A small multi-label image tagger, trained from scratch.
Training: adamw at rate 0.001, 37900 steps.
Rows from block 2, named by matrix and row number. Rows with one number belong to one neuron. Each number is 200 + 20 x the weight over its row's rms, rounded and kept within 0 to 999. All counts start at 0. After the name is the row's rms in percent of the matrix's.
# fc1: MLP up (model.blocks.2.mlp.fc1.weight, 768x192), inputs 96-191
# fc2: MLP down (model.blocks.2.mlp.fc2.weight, 192x768, transposed), outputs 96-191
fc1.160,095,175,185,201,187,170,180,219,199,193,195,210,268,263,259,185,187,182,188,208,200,209,195,256,169,174,185,141,186,187,195,179,196,182,193,172,185,207,223,209,197,196,185,211,184,206,184,206,184,202,202,180,170,213,190,193,190,208,221,228,178,197,219,195,124,204,177,216,212,190,197,195,193,190,200,218,225,249,227,202,197,210,183,202,193,209,201,195,224,200,234,205,223,215,194,184,205
fc1.161,074,173,221,195,197,190,195,196,181,211,214,187,250,269,209,184,181,186,202,185,212,189,220,189,172,218,165,177,160,213,219,223,187,166,193,208,215,223,203,183,204,185,199,207,187,194,180,228,223,202,164,178,225,186,226,182,165,175,198,196,206,206,231,195,171,197,213,201,190,209,202,200,183,197,214,224,197,282,200,189,173,210,208,187,211,200,215,193,187,229,254,228,216,179,206,190,174
fc1.162,113,198,154,203,179,201,175,178,190,213,200,207,215,213,215,193,172,210,209,201,175,196,193,205,187,200,193,198,192,204,213,139,179,210,152,219,212,202,218,189,199,182,162,222,210,223,199,207,224,212,214,252,213,203,206,208,204,213,206,210,182,205,224,170,184,147,228,213,192,190,193,217,206,202,229,184,186,206,256,231,199,197,209,191,210,187,227,182,204,190,209,182,237,213,200,169,198
fc1.163,111,178,245,171,209,201,211,227,189,206,212,210,198,198,203,193,224,169,201,193,182,221,222,265,208,217,194,195,211,201,174,218,163,201,215,131,201,203,200,207,173,185,221,219,161,214,213,229,203,214,184,192,181,188,189,225,166,217,182,197,186,185,199,235,200,228,204,195,170,204,193,208,199,200,216,238,205,197,226,227,209,193,183,224,206,221,176,210,187,189,206,218,204,200,190,154,205
fc1.164,114,208,207,203,190,194,190,172,187,203,210,206,263,243,223,201,170,215,195,192,208,199,197,205,175,212,182,142,165,192,202,194,169,210,176,188,208,224,208,196,192,192,231,182,207,191,222,198,188,211,198,192,198,202,202,189,199,178,192,223,175,224,208,187,132,192,180,203,187,203,176,206,186,183,169,242,210,248,199,192,161,212,221,161,220,198,185,204,194,211,234,177,241,224,208,205,222
fc1.165,098,208,181,205,186,164,191,161,220,195,191,231,207,199,228,166,196,215,197,175,194,218,213,223,206,219,199,174,209,204,235,179,196,207,195,207,179,192,221,185,194,191,206,200,190,245,175,222,203,200,227,182,199,181,218,179,201,222,225,207,203,187,222,190,182,188,194,187,199,181,216,207,203,190,178,194,194,202,229,215,190,176,189,212,191,176,240,186,207,227,199,191,208,219,234,192,216
fc1.166,093,94,178,215,216,227,200,256,176,215,195,175,217,211,228,177,211,218,213,218,201,183,207,204,212,202,176,172,208,211,220,192,184,190,201,193,202,187,237,189,221,193,212,214,191,226,177,187,168,164,186,218,214,187,231,209,156,191,188,209,176,193,199,200,172,214,159,187,209,213,242,192,194,190,194,188,164,220,197,204,206,188,186,214,160,174,197,218,174,193,263,208,200,198,196,193,226
fc1.167,097,172,150,203,186,221,179,187,150,183,203,177,220,212,240,156,188,206,186,199,209,178,224,208,197,208,207,184,200,186,209,171,193,213,191,199,170,247,230,191,212,182,211,195,173,226,195,217,186,211,193,213,201,186,222,207,154,236,197,256,197,186,197,210,167,228,190,195,194,196,206,188,199,195,195,222,190,226,217,187,164,215,195,200,179,185,176,225,162,203,254,162,216,225,202,178,223
fc1.168,101,210,222,200,214,173,193,194,203,169,203,234,219,225,224,185,206,199,180,196,227,186,218,196,167,186,199,189,177,178,203,196,195,194,220,167,224,210,198,183,184,190,194,180,205,198,160,204,183,177,195,196,203,182,171,212,207,208,182,233,196,209,196,191,174,129,191,218,211,227,172,223,192,179,210,186,200,252,201,198,194,188,200,187,242,207,232,195,194,205,239,214,217,170,217,169,221
fc1.169,098,207,208,205,204,188,208,172,163,212,186,198,242,242,220,219,198,202,191,217,175,213,197,213,192,197,207,167,173,160,218,159,180,197,175,192,206,245,225,206,190,216,226,208,225,196,226,197,186,200,213,219,193,205,177,204,209,193,194,198,151,201,183,180,171,215,178,190,205,184,180,202,190,187,200,234,191,246,202,220,149,227,177,203,195,203,189,225,194,209,227,178,209,244,207,182,215
fc1.170,101,202,203,220,200,204,201,200,180,212,189,200,257,249,193,225,185,212,206,208,201,203,198,197,194,197,190,175,173,171,205,210,169,179,186,164,221,236,200,200,197,207,218,198,198,186,179,186,195,217,200,234,218,195,175,213,174,178,196,214,164,216,204,172,151,207,179,209,213,214,178,210,217,207,191,217,211,236,202,181,160,218,193,165,198,187,172,210,195,190,206,169,238,213,200,208,213
fc1.171,081,186,216,202,208,173,215,197,194,213,222,199,256,273,222,200,193,180,184,188,198,209,219,210,182,207,181,159,197,184,203,225,201,176,187,174,211,202,203,219,186,193,187,210,198,187,177,212,230,191,179,187,199,188,181,183,198,175,193,176,200,221,243,201,151,200,205,174,193,209,191,224,185,199,228,229,198,272,200,205,186,201,204,191,203,180,211,198,199,208,255,214,233,197,205,190,185
fc1.172,111,206,208,173,199,190,191,185,191,209,195,213,255,271,245,184,190,216,196,163,191,241,193,201,170,220,168,178,160,198,173,183,180,187,176,225,214,216,183,208,191,197,220,181,227,190,231,199,201,228,184,185,194,213,227,201,179,171,203,207,188,209,223,201,169,153,196,212,175,211,197,207,183,147,181,230,218,269,205,211,197,214,211,185,208,176,180,204,203,204,219,198,234,201,194,224,172
fc1.173,090,187,185,199,184,168,182,221,201,180,185,214,268,265,256,191,184,221,203,207,199,211,197,231,189,200,188,162,182,198,198,183,178,179,191,154,186,197,206,202,194,192,191,210,177,211,182,216,195,213,191,193,163,200,177,198,175,209,213,234,180,194,209,171,130,186,187,218,205,197,183,199,208,193,205,212,221,267,230,200,187,213,198,193,201,194,194,187,209,168,228,190,235,190,210,188,210
fc1.174,100,187,211,189,211,185,218,198,201,223,214,209,203,206,219,165,208,167,167,210,192,182,226,209,133,191,207,189,210,189,187,181,206,223,201,213,202,225,183,193,164,189,209,168,169,187,189,219,198,169,197,222,191,197,202,189,211,209,184,238,190,221,233,227,186,192,249,191,204,211,201,208,196,208,201,189,184,212,189,192,207,172,220,170,224,182,186,205,172,231,242,250,223,218,179,161,190
fc1.175,099,204,204,220,206,202,204,198,177,208,187,199,253,248,199,225,185,204,209,212,198,201,201,198,190,191,196,159,170,166,209,200,168,184,177,160,224,232,198,194,196,209,222,198,199,185,178,185,196,219,201,239,220,199,176,213,178,178,194,211,157,214,200,163,150,198,192,206,217,215,169,207,211,198,195,215,210,244,199,191,164,214,186,167,203,195,178,212,196,194,215,173,232,212,192,205,217
fc1.176,095,186,162,206,184,183,194,213,218,197,159,215,225,211,262,173,202,225,205,191,210,213,197,211,203,214,202,170,210,208,208,171,186,201,206,192,172,180,229,193,219,196,190,176,165,232,181,203,198,203,218,219,189,180,205,185,201,243,212,213,178,169,209,173,150,201,199,210,207,182,217,188,194,182,207,182,192,218,215,216,204,177,154,212,218,180,203,212,183,191,246,181,209,194,201,175,242
fc1.177,094,189,203,202,187,184,191,205,175,196,195,204,245,254,226,209,189,205,203,218,204,225,190,218,177,218,162,157,159,195,201,183,174,153,171,199,215,224,218,223,195,178,219,195,213,194,206,222,199,201,180,206,194,200,197,198,179,195,202,221,159,187,213,152,168,186,194,225,184,189,186,209,160,183,206,240,205,254,220,203,168,228,176,196,216,217,180,197,198,202,214,194,212,197,199,190,186
fc1.178,084,215,198,190,204,151,170,188,223,209,189,211,209,207,240,190,213,202,167,176,172,196,213,204,199,201,202,195,204,198,229,180,199,209,205,216,204,196,206,197,183,210,218,189,187,242,192,216,217,199,229,202,199,198,205,191,214,174,222,201,177,185,204,194,184,180,191,209,203,186,205,204,200,162,201,214,185,221,231,231,190,180,185,203,189,177,226,187,207,194,207,227,210,194,228,204,193
fc1.179,094,179,190,199,189,159,181,207,205,205,181,202,276,259,261,203,193,196,190,196,199,221,185,265,185,199,180,144,171,195,196,191,153,171,177,170,202,197,212,191,184,196,197,199,185,215,183,213,194,201,198,187,180,210,188,185,176,199,216,208,170,198,210,175,141,184,183,201,191,191,194,214,188,194,196,236,202,238,231,206,182,190,192,188,190,206,198,200,210,188,225,214,225,202,209,200,209
fc1.180,096,209,200,193,180,164,176,198,207,210,191,215,209,203,247,206,180,173,197,192,186,200,209,223,197,217,165,188,179,204,216,213,189,200,171,211,228,199,184,200,170,185,181,189,184,212,186,235,230,204,183,228,216,192,187,205,194,194,225,212,144,183,227,196,182,167,219,216,187,191,188,228,187,167,247,225,202,211,207,196,198,195,183,201,218,200,208,185,200,189,212,234,213,185,193,189,186
fc1.181,112,224,203,179,188,169,186,182,195,197,200,227,250,255,240,183,202,204,189,168,213,238,172,208,169,208,175,158,160,180,183,188,170,175,182,212,209,219,180,201,185,187,209,189,216,194,214,195,212,229,186,177,201,202,214,207,173,176,209,190,203,211,229,196,167,154,195,202,167,218,192,210,195,185,197,231,233,258,208,209,189,214,210,182,216,175,200,194,207,210,216,181,234,214,210,223,173
fc1.182,109,191,202,207,209,179,183,182,184,214,189,201,264,252,220,221,200,194,176,181,217,212,206,213,185,214,186,156,182,174,224,201,161,186,190,161,221,211,245,221,208,214,219,167,218,214,216,199,210,188,222,208,208,200,191,209,217,176,196,181,177,198,200,195,152,188,176,179,195,205,208,223,175,193,201,241,188,254,200,215,170,206,197,180,193,180,184,215,194,201,240,177,237,208,232,202,226
fc1.183,099,186,183,190,194,188,220,189,201,184,210,198,203,194,219,183,201,202,170,204,159,182,207,225,220,230,165,180,180,218,203,223,181,229,204,207,187,204,200,223,192,219,163,199,188,210,214,220,213,193,198,210,161,177,200,190,201,173,205,218,181,177,198,209,190,209,214,228,196,226,180,189,205,191,220,207,205,200,191,159,191,216,218,177,186,174,179,179,180,192,221,212,184,196,184,207,193
fc1.184,089,172,216,198,217,170,216,202,198,218,224,219,257,271,225,198,207,179,181,189,207,209,222,211,183,206,190,161,200,196,195,223,198,186,188,176,215,201,203,218,182,190,197,198,205,186,176,196,213,172,190,194,209,183,178,184,213,190,187,185,204,221,227,205,151,198,207,170,184,209,194,228,176,203,219,230,184,267,200,206,197,185,199,195,205,189,211,209,195,204,261,226,239,196,198,182,189
fc1.185,099,176,193,198,199,158,185,207,193,192,173,221,240,240,242,177,198,190,173,183,207,235,191,234,169,192,202,163,190,162,198,182,191,171,204,158,190,241,219,204,195,184,202,188,177,210,186,210,209,210,207,203,171,195,178,202,193,222,212,210,185,215,201,190,150,202,185,205,200,202,191,214,200,176,196,228,220,240,227,218,175,201,182,198,217,176,188,201,201,206,253,175,224,214,211,185,213
fc1.186,092,191,205,194,193,172,194,193,212,195,208,214,254,259,232,194,201,178,183,177,239,208,182,212,172,205,187,149,175,191,202,217,166,165,207,177,215,192,199,206,186,178,197,170,196,193,178,185,212,179,186,175,210,183,191,206,186,189,201,190,208,216,245,214,156,173,203,185,183,226,203,221,185,206,226,226,205,260,203,201,191,182,203,190,210,189,208,191,200,215,235,214,227,200,210,209,196
fc1.188,088,172,181,203,186,185,174,200,196,188,192,202,268,272,232,170,180,231,215,199,189,204,201,229,186,205,177,164,178,194,219,185,167,179,185,180,183,210,221,183,193,197,185,219,196,219,184,227,181,212,199,186,201,207,199,192,155,206,213,230,180,186,220,187,135,193,186,209,196,187,206,201,213,198,200,207,209,266,243,197,165,211,199,195,187,193,222,194,213,197,219,187,235,215,219,189,205
fc1.190,098,173,208,211,194,182,196,191,182,197,209,188,231,247,217,221,201,169,188,207,167,205,204,218,163,169,193,155,178,209,185,161,204,214,156,221,216,210,203,196,168,198,221,192,188,188,235,218,213,209,193,236,197,223,203,197,196,180,191,212,178,203,207,184,173,187,216,201,184,185,173,204,167,196,204,223,199,228,205,224,194,217,194,182,209,232,198,208,199,237,235,230,200,236,188,185,185
fc1.191,096,193,204,195,208,164,186,195,198,212,195,213,269,273,240,193,205,187,181,167,202,233,206,221,169,194,179,163,177,174,212,190,172,196,198,179,225,210,198,192,178,201,210,188,215,206,192,219,216,200,217,196,232,214,199,193,198,188,206,185,195,209,220,206,143,155,185,181,185,206,205,216,191,207,201,220,217,270,211,212,178,197,197,188,212,170,234,207,202,237,237,203,253,223,212,188,211
fc1.192,124,174,183,183,206,213,186,225,201,226,218,207,211,216,199,189,212,195,203,212,168,216,213,226,204,201,178,212,206,199,180,189,161,174,195,195,206,212,207,224,169,207,192,218,172,206,217,214,210,206,204,247,217,198,194,222,172,205,168,205,166,196,199,225,191,194,195,197,160,227,214,232,211,185,217,202,192,205,253,216,201,216,150,212,185,186,194,188,208,180,211,187,230,190,195,157,207
fc1.193,078,185,227,185,193,192,196,194,181,217,219,187,238,255,200,186,175,184,203,177,205,196,216,188,171,221,166,181,168,212,219,227,194,168,196,207,217,225,201,175,200,180,201,206,189,192,180,236,225,201,169,176,229,184,221,183,167,185,196,190,202,208,224,205,175,195,211,200,186,210,209,203,185,197,214,228,201,272,196,186,179,211,213,194,220,186,214,187,185,238,259,232,218,183,195,187,181
fc1.194,111,218,211,198,184,195,186,179,178,192,195,200,246,234,219,197,181,203,189,190,218,207,199,208,189,213,185,165,154,201,199,172,173,191,180,199,208,228,202,194,189,184,235,175,188,195,218,204,191,218,191,206,198,200,202,203,171,191,205,239,160,210,199,188,147,195,171,223,186,205,173,217,178,175,179,245,219,235,204,187,178,231,203,171,227,195,167,207,194,205,214,176,232,218,214,197,218
fc1.195,087,145,193,210,203,232,215,204,140,225,214,170,221,218,216,163,193,199,208,204,202,175,225,193,206,219,189,185,196,184,223,197,175,198,190,187,179,211,239,184,206,186,200,225,180,227,182,213,172,170,189,211,219,171,231,199,154,194,180,211,187,205,215,203,175,231,186,177,216,224,231,196,199,201,191,203,158,230,201,187,176,191,195,209,168,178,208,233,158,204,253,201,224,216,212,193,224
fc1.196,115,180,242,171,202,199,201,219,184,199,212,214,200,202,206,202,216,168,202,199,184,228,214,268,204,208,193,199,214,195,175,201,156,197,210,127,201,201,202,210,168,188,222,222,168,211,218,220,202,217,183,189,179,190,187,217,166,215,180,192,189,185,202,224,201,220,214,205,175,204,189,205,196,195,215,239,212,198,247,236,211,199,189,218,211,223,186,212,201,183,205,220,208,204,202,153,204
fc1.197,076,133,178,214,195,224,183,208,156,208,206,168,230,223,233,170,182,206,208,210,203,179,216,208,198,192,192,169,213,171,228,189,171,196,188,187,196,204,239,180,205,192,216,221,188,236,181,199,163,178,182,214,216,190,223,207,151,201,196,211,179,203,211,194,161,224,163,186,219,212,214,192,204,181,186,196,166,235,205,194,166,187,191,201,163,178,204,226,154,203,256,206,228,210,209,198,236
fc2.160,073,203,196,223,215,179,212,222,227,204,161,234,205,202,193,198,201,201,188,195,193,225,177,203,190,187,208,200,185,184,175,207,236,180,245,158,202,199,233,222,180,204,190,214,186,185,187,184,195,217,209,196,181,229,197,195,207,210,229,212,214,226,206,203,210,173,194,221,191,167,187,240,183,181,195,223,208,206,205,209,215,199,199,167,216,196,195,160,222,198,189,192,217,199,194,171,202
fc2.161,080,211,206,231,189,151,155,194,220,210,170,183,202,209,204,229,188,241,207,185,184,213,195,195,202,192,225,214,209,194,231,200,243,210,224,207,224,214,225,182,200,194,213,201,201,227,188,220,232,201,216,166,204,232,204,189,218,210,262,162,232,199,154,182,193,198,169,188,202,164,205,187,186,227,171,166,207,201,244,172,179,190,217,178,234,205,239,206,172,244,181,189,188,223,218,208,202
fc2.162,116,198,242,187,208,192,227,204,213,182,199,208,223,222,212,208,206,186,183,188,182,222,195,204,202,191,188,208,235,201,175,228,219,224,242,173,201,209,199,246,182,215,183,210,213,184,196,173,181,197,218,181,167,195,206,215,200,198,217,202,223,217,153,237,195,225,175,215,173,188,185,184,196,174,193,242,219,223,172,174,200,228,185,197,187,208,158,209,200,182,198,197,169,192,187,201,174
fc2.163,118,213,142,216,196,204,171,183,187,210,179,167,208,222,169,196,180,236,210,195,219,187,185,120,197,211,202,225,196,205,224,169,203,199,174,254,187,212,199,185,259,182,184,180,215,206,213,197,242,214,208,233,226,207,217,200,212,207,214,214,218,174,197,197,200,195,209,192,222,190,222,178,188,230,198,130,190,193,203,156,210,219,199,199,192,192,208,202,174,218,185,179,193,210,200,208,197
fc2.164,098,168,210,189,206,206,208,234,187,190,204,208,239,239,221,193,205,176,189,217,175,197,186,210,192,192,171,173,189,228,186,208,196,203,219,213,216,206,223,224,201,224,176,168,224,184,198,160,177,164,159,192,195,192,210,223,196,202,197,188,170,207,196,208,167,157,196,214,174,231,220,234,212,173,234,191,201,208,167,196,194,215,195,176,195,210,165,184,218,196,220,237,217,163,154,202,173
fc2.165,133,195,244,203,192,213,212,205,185,193,214,158,193,187,196,199,165,178,218,216,193,181,215,205,211,217,195,178,191,206,192,197,231,234,171,232,224,183,174,172,190,195,206,228,187,175,194,217,182,183,177,199,221,194,214,188,191,162,182,205,197,211,187,203,182,193,201,212,212,238,197,195,181,180,211,201,195,187,154,170,203,206,229,201,188,200,216,195,193,199,195,245,178,181,166,248,176
fc2.166,124,181,220,244,194,213,163,206,185,226,185,189,186,181,213,226,226,174,229,176,181,233,176,213,224,198,183,207,228,223,210,223,223,199,215,199,224,181,183,208,201,211,224,224,227,210,197,213,206,189,187,190,216,183,204,230,193,190,208,163,204,172,176,217,204,194,162,196,176,217,224,233,174,202,214,217,211,173,197,232,222,201,193,206,178,183,218,193,182,179,190,213,179,171,203,194,190
fc2.167,111,176,206,221,198,194,189,190,200,208,169,180,202,204,219,212,216,187,208,184,195,217,167,215,220,195,193,203,226,242,202,226,197,202,223,199,220,169,202,188,199,223,178,199,218,202,173,171,192,182,177,197,207,171,193,228,206,203,190,175,211,194,170,207,194,184,166,226,193,219,219,207,206,201,215,179,212,172,197,202,209,167,194,195,180,196,230,189,169,166,197,202,178,158,193,165,224
fc2.168,082,182,230,179,183,219,170,207,235,198,212,203,234,222,222,185,178,248,207,178,176,195,204,220,216,222,182,212,193,220,211,208,210,205,211,196,204,208,198,206,187,204,204,187,193,237,179,229,204,203,216,194,225,194,231,168,174,192,247,171,232,192,201,221,179,199,196,190,164,173,220,166,213,208,179,178,206,219,229,165,207,204,198,159,230,180,192,187,181,250,198,212,182,174,206,208,184
fc2.169,087,211,215,222,211,158,173,222,240,213,194,207,227,232,228,220,195,215,203,213,178,242,210,230,180,181,188,182,206,224,206,198,218,213,171,208,243,198,167,209,180,208,181,184,222,199,183,186,221,207,188,199,222,213,205,180,209,194,239,158,193,203,178,192,150,152,183,184,176,171,210,192,202,181,193,192,216,204,229,206,195,198,207,182,215,194,202,201,226,223,191,221,218,177,202,191,166
fc2.170,099,170,205,222,223,222,203,219,230,206,200,183,222,204,225,215,221,183,210,208,201,232,205,231,231,187,174,171,200,243,199,241,218,192,191,169,218,186,223,230,175,241,163,190,230,218,181,173,189,186,191,224,230,215,213,198,181,183,228,156,189,177,215,219,169,196,179,180,166,204,230,220,204,189,197,187,192,185,182,195,220,192,173,188,181,202,197,205,214,219,212,222,178,191,187,205,185
fc2.171,078,213,205,218,210,155,186,196,215,216,196,176,204,217,200,219,207,212,198,198,202,227,225,207,228,182,228,201,193,193,231,191,224,225,193,192,236,213,182,176,202,206,206,198,214,239,196,227,228,193,228,183,234,217,206,179,227,180,245,157,215,164,170,209,174,200,173,166,204,177,211,182,179,227,199,157,201,212,250,191,202,196,203,208,209,201,247,222,212,239,201,198,198,228,238,188,219
fc2.172,108,185,189,195,212,215,211,216,208,189,219,218,247,239,241,172,197,160,198,206,163,185,205,244,194,166,175,147,179,208,206,199,172,229,189,182,214,190,203,206,195,231,171,209,216,212,203,186,166,195,174,213,215,208,231,209,202,190,193,188,175,207,214,219,145,177,203,192,185,216,213,214,253,148,218,203,204,225,198,215,206,202,178,187,183,216,207,189,234,210,228,233,215,166,186,182,197
fc2.173,079,213,188,212,190,176,211,210,208,166,153,242,208,210,193,206,185,199,197,227,219,209,163,204,170,172,220,190,190,202,176,205,235,183,234,184,190,213,205,213,162,186,224,173,180,186,207,175,208,211,174,197,163,236,181,208,217,208,219,235,185,236,208,173,205,179,206,244,204,190,164,203,194,159,186,214,218,192,195,225,213,191,221,163,220,209,185,173,228,181,180,180,205,196,187,185,215
fc2.174,105,195,197,211,157,196,190,192,197,201,196,219,213,187,198,179,157,260,227,176,195,170,161,195,224,244,210,216,226,208,224,207,196,179,200,191,191,211,220,165,225,175,177,236,171,230,139,219,253,212,183,208,205,194,194,200,176,233,209,201,224,216,176,179,217,220,199,217,193,199,189,183,216,228,192,198,207,183,202,171,170,170,222,190,231,168,230,171,142,209,193,180,179,186,176,187,224
fc2.175,101,171,221,228,221,206,192,210,234,217,208,182,216,201,222,216,226,183,216,195,196,241,210,232,231,181,176,171,209,238,202,234,216,197,189,174,229,184,206,218,169,231,171,201,229,214,182,178,197,190,190,202,235,217,211,203,180,186,234,146,191,173,213,229,173,193,166,172,158,198,237,213,194,193,191,190,198,185,180,200,223,190,178,197,188,201,213,209,202,229,206,223,181,197,191,206,181
fc2.176,095,173,230,197,201,222,214,221,178,182,209,168,205,208,190,219,181,195,213,225,209,189,202,202,206,199,174,182,183,227,187,207,206,199,183,196,235,188,199,196,194,198,203,177,222,171,185,167,177,161,148,205,217,169,196,206,195,187,186,205,177,192,195,209,186,168,198,239,196,238,208,214,157,219,237,187,190,172,190,173,217,226,204,187,203,224,212,205,177,167,205,224,200,158,172,189,207
fc2.177,071,202,222,235,210,163,176,203,251,208,196,183,238,239,211,186,184,250,203,182,166,199,221,214,195,202,207,207,224,206,208,217,233,209,214,191,199,206,209,183,192,209,204,230,193,219,182,235,227,211,214,178,205,227,223,177,185,202,221,185,229,198,185,201,166,211,180,183,184,161,203,181,209,197,169,197,194,229,239,163,192,178,214,178,228,186,246,211,183,242,205,191,210,226,213,182,197
fc2.178,111,201,233,188,202,210,215,228,185,183,218,191,200,197,194,189,171,179,197,223,170,166,210,184,194,194,199,230,236,188,171,197,214,214,180,211,206,201,184,199,219,189,201,238,169,153,194,217,218,193,188,229,201,206,207,192,189,181,187,202,208,222,185,184,199,212,238,210,202,219,170,204,202,214,215,208,189,199,156,183,191,203,199,206,196,186,178,213,185,190,201,219,174,190,165,230,159
fc2.179,071,186,195,222,193,191,221,204,210,209,180,229,224,232,203,171,196,180,201,190,170,207,168,220,167,188,198,169,192,197,179,210,221,213,218,164,193,198,216,218,211,219,181,223,191,207,200,188,197,214,196,221,174,243,211,221,183,218,227,209,206,230,199,199,172,194,192,228,186,178,187,222,224,163,184,206,212,205,194,214,212,165,196,169,201,191,211,167,223,189,217,187,217,181,172,192,223
fc2.180,121,213,224,199,198,200,209,231,190,186,221,198,187,178,202,233,179,160,199,242,204,204,205,191,199,179,208,238,213,181,173,192,222,177,187,210,228,213,154,201,207,186,184,213,201,148,196,215,228,211,173,238,210,218,180,197,207,181,198,186,215,227,165,167,208,183,210,210,208,226,168,240,187,219,218,201,211,180,167,196,186,228,201,193,212,196,179,208,211,173,188,195,174,190,179,213,170
fc2.181,085,176,205,207,218,235,209,180,186,205,220,191,224,228,215,183,199,146,211,198,172,196,197,218,191,157,179,141,179,188,206,185,186,233,190,177,226,221,210,212,191,237,177,234,227,194,231,182,157,188,179,203,224,201,234,220,190,184,168,170,189,211,197,228,154,176,188,192,192,231,218,223,257,173,209,169,208,228,177,209,192,213,186,195,190,219,209,188,221,218,225,224,219,170,193,186,217
fc2.182,099,178,211,204,215,209,226,201,178,196,195,233,223,222,247,157,214,171,189,222,193,180,198,202,186,178,206,183,193,184,158,187,180,206,199,191,205,196,213,212,210,208,191,206,199,176,202,165,146,182,193,240,181,209,201,235,194,226,181,209,179,240,220,180,164,167,223,220,202,216,175,230,207,137,194,187,176,211,188,233,214,192,184,197,189,220,206,198,220,183,229,229,214,173,175,180,218
fc2.183,135,221,203,225,192,215,179,199,167,186,182,186,173,177,179,223,174,162,219,202,223,208,192,156,196,185,230,226,215,184,190,192,234,195,221,196,223,198,196,183,236,204,181,202,202,171,212,177,207,243,197,236,205,206,180,245,198,214,205,186,214,218,169,181,218,188,184,220,212,197,179,209,194,218,191,163,216,192,158,204,199,220,182,219,201,223,176,193,207,182,176,166,181,182,179,228,210
fc2.184,096,216,216,216,209,147,191,198,212,219,210,194,212,224,210,220,208,203,193,211,212,226,235,217,213,187,226,185,186,190,227,193,222,228,190,185,224,211,177,187,196,209,200,189,215,234,196,222,220,182,230,190,232,201,198,171,226,182,227,166,210,167,167,216,162,208,175,163,214,182,212,189,172,236,203,159,198,218,242,190,194,191,198,206,209,198,236,222,211,231,211,209,212,234,239,185,221
fc2.185,060,203,221,203,218,183,214,197,223,199,186,212,197,212,175,209,184,191,195,186,205,224,178,208,177,178,188,206,176,198,173,249,228,188,207,176,217,202,211,217,169,201,187,207,200,184,214,179,184,190,198,204,173,228,197,187,204,171,221,197,210,246,209,191,221,152,215,220,185,197,174,229,192,169,207,197,210,203,194,190,217,202,219,142,228,208,180,162,224,205,190,189,228,163,201,193,183
fc2.186,065,196,220,195,194,191,202,174,189,231,229,225,209,206,222,195,200,179,194,175,213,208,222,235,208,197,200,171,160,179,250,180,179,209,188,170,202,256,186,199,165,210,193,200,226,234,206,233,212,194,216,219,233,216,215,201,209,198,216,177,214,166,174,240,171,215,188,187,185,190,214,195,206,206,173,183,204,212,224,165,171,203,180,199,218,188,235,205,208,239,223,196,201,214,226,148,219
fc2.188,081,200,189,207,186,188,202,220,205,175,166,242,203,200,213,201,195,196,207,247,214,201,164,218,179,172,217,198,191,210,185,202,208,186,214,206,198,217,202,214,180,177,230,165,177,194,201,164,176,202,165,216,177,219,184,200,217,203,209,229,174,217,210,169,208,173,212,237,209,192,170,206,174,163,181,215,203,182,207,242,209,183,205,167,216,217,180,174,223,183,176,193,181,181,177,198,218
fc2.190,139,212,214,243,175,185,144,193,233,215,205,182,207,209,211,208,175,238,227,186,203,213,192,211,213,200,193,208,202,213,225,182,215,193,205,203,213,211,173,170,189,195,192,201,211,231,178,217,235,226,193,215,224,218,212,191,191,200,222,172,243,193,153,190,178,191,173,181,186,187,212,188,214,206,154,210,221,206,236,190,177,178,225,177,235,193,240,189,170,233,201,177,199,192,209,225,209
fc2.191,092,169,202,173,214,215,243,192,172,204,199,209,246,242,223,171,202,169,176,205,173,194,191,231,188,203,199,158,194,188,179,193,174,227,173,193,202,194,226,203,215,217,184,219,209,182,233,180,138,159,196,204,188,176,200,210,224,197,160,201,176,226,192,196,156,194,207,222,211,211,197,220,228,145,211,209,182,229,201,236,209,199,192,204,166,208,201,193,227,178,221,193,232,173,199,177,216
fc2.192,157,219,209,244,193,179,200,176,198,178,198,178,205,218,208,200,180,217,205,203,225,209,186,178,191,188,214,181,181,200,203,199,246,222,196,209,223,197,203,186,203,165,200,191,241,177,181,165,181,181,194,171,201,192,206,171,217,200,206,198,232,216,181,189,190,192,192,202,205,201,201,182,157,208,192,209,215,220,160,178,200,204,265,173,202,205,212,204,200,217,174,209,183,219,177,246,187
fc2.193,096,206,206,241,184,160,154,194,222,218,177,189,192,198,202,217,191,235,220,182,187,213,195,187,213,198,219,232,216,203,235,196,244,206,230,212,214,217,212,178,204,188,209,203,199,232,179,219,233,204,207,173,211,218,208,195,199,218,248,173,241,193,157,182,207,195,174,189,198,167,210,185,198,234,166,169,210,198,245,171,185,179,215,189,237,203,241,200,163,236,186,184,190,213,214,212,196
fc2.194,093,177,210,209,197,214,194,235,214,202,191,217,245,253,224,188,190,201,217,200,168,195,195,219,186,197,163,182,204,250,211,219,192,205,204,205,212,208,224,217,200,223,170,171,213,204,182,185,200,185,171,211,210,185,217,218,181,198,209,167,167,195,213,211,155,171,200,211,170,212,223,218,220,183,206,171,204,205,192,169,176,191,197,145,211,196,175,186,192,210,207,241,206,171,157,196,180
fc2.195,109,198,218,242,193,201,158,201,210,218,182,185,184,184,211,225,214,175,227,169,163,235,173,208,222,183,188,224,242,231,201,237,237,212,236,224,219,180,163,195,203,224,198,223,220,204,195,218,213,218,190,196,209,209,196,227,203,186,219,166,219,183,155,220,209,198,166,203,178,195,211,209,196,197,200,197,226,176,196,214,219,185,210,207,179,182,216,183,190,196,180,205,169,178,188,194,187
fc2.196,123,213,148,215,203,195,173,182,201,211,180,174,209,228,166,196,191,237,209,195,210,190,185,125,175,212,203,221,205,208,218,172,210,210,180,272,191,210,208,200,248,200,176,190,215,190,217,179,223,211,212,234,219,214,220,204,221,202,212,210,217,191,191,197,193,184,200,190,219,186,224,189,199,230,196,133,191,196,198,160,202,220,206,176,193,187,207,194,185,216,178,185,200,198,190,213,184
fc2.197,070,197,229,226,191,211,166,202,189,203,196,182,199,194,216,231,217,169,209,167,141,222,169,217,217,179,191,221,237,209,198,224,234,215,206,201,220,200,163,205,180,233,224,243,219,202,204,228,216,219,198,197,203,217,187,219,201,173,220,172,216,191,166,223,202,191,162,203,190,220,194,226,187,198,214,201,229,175,188,216,207,205,194,197,173,170,210,185,186,191,184,219,157,186,199,180,201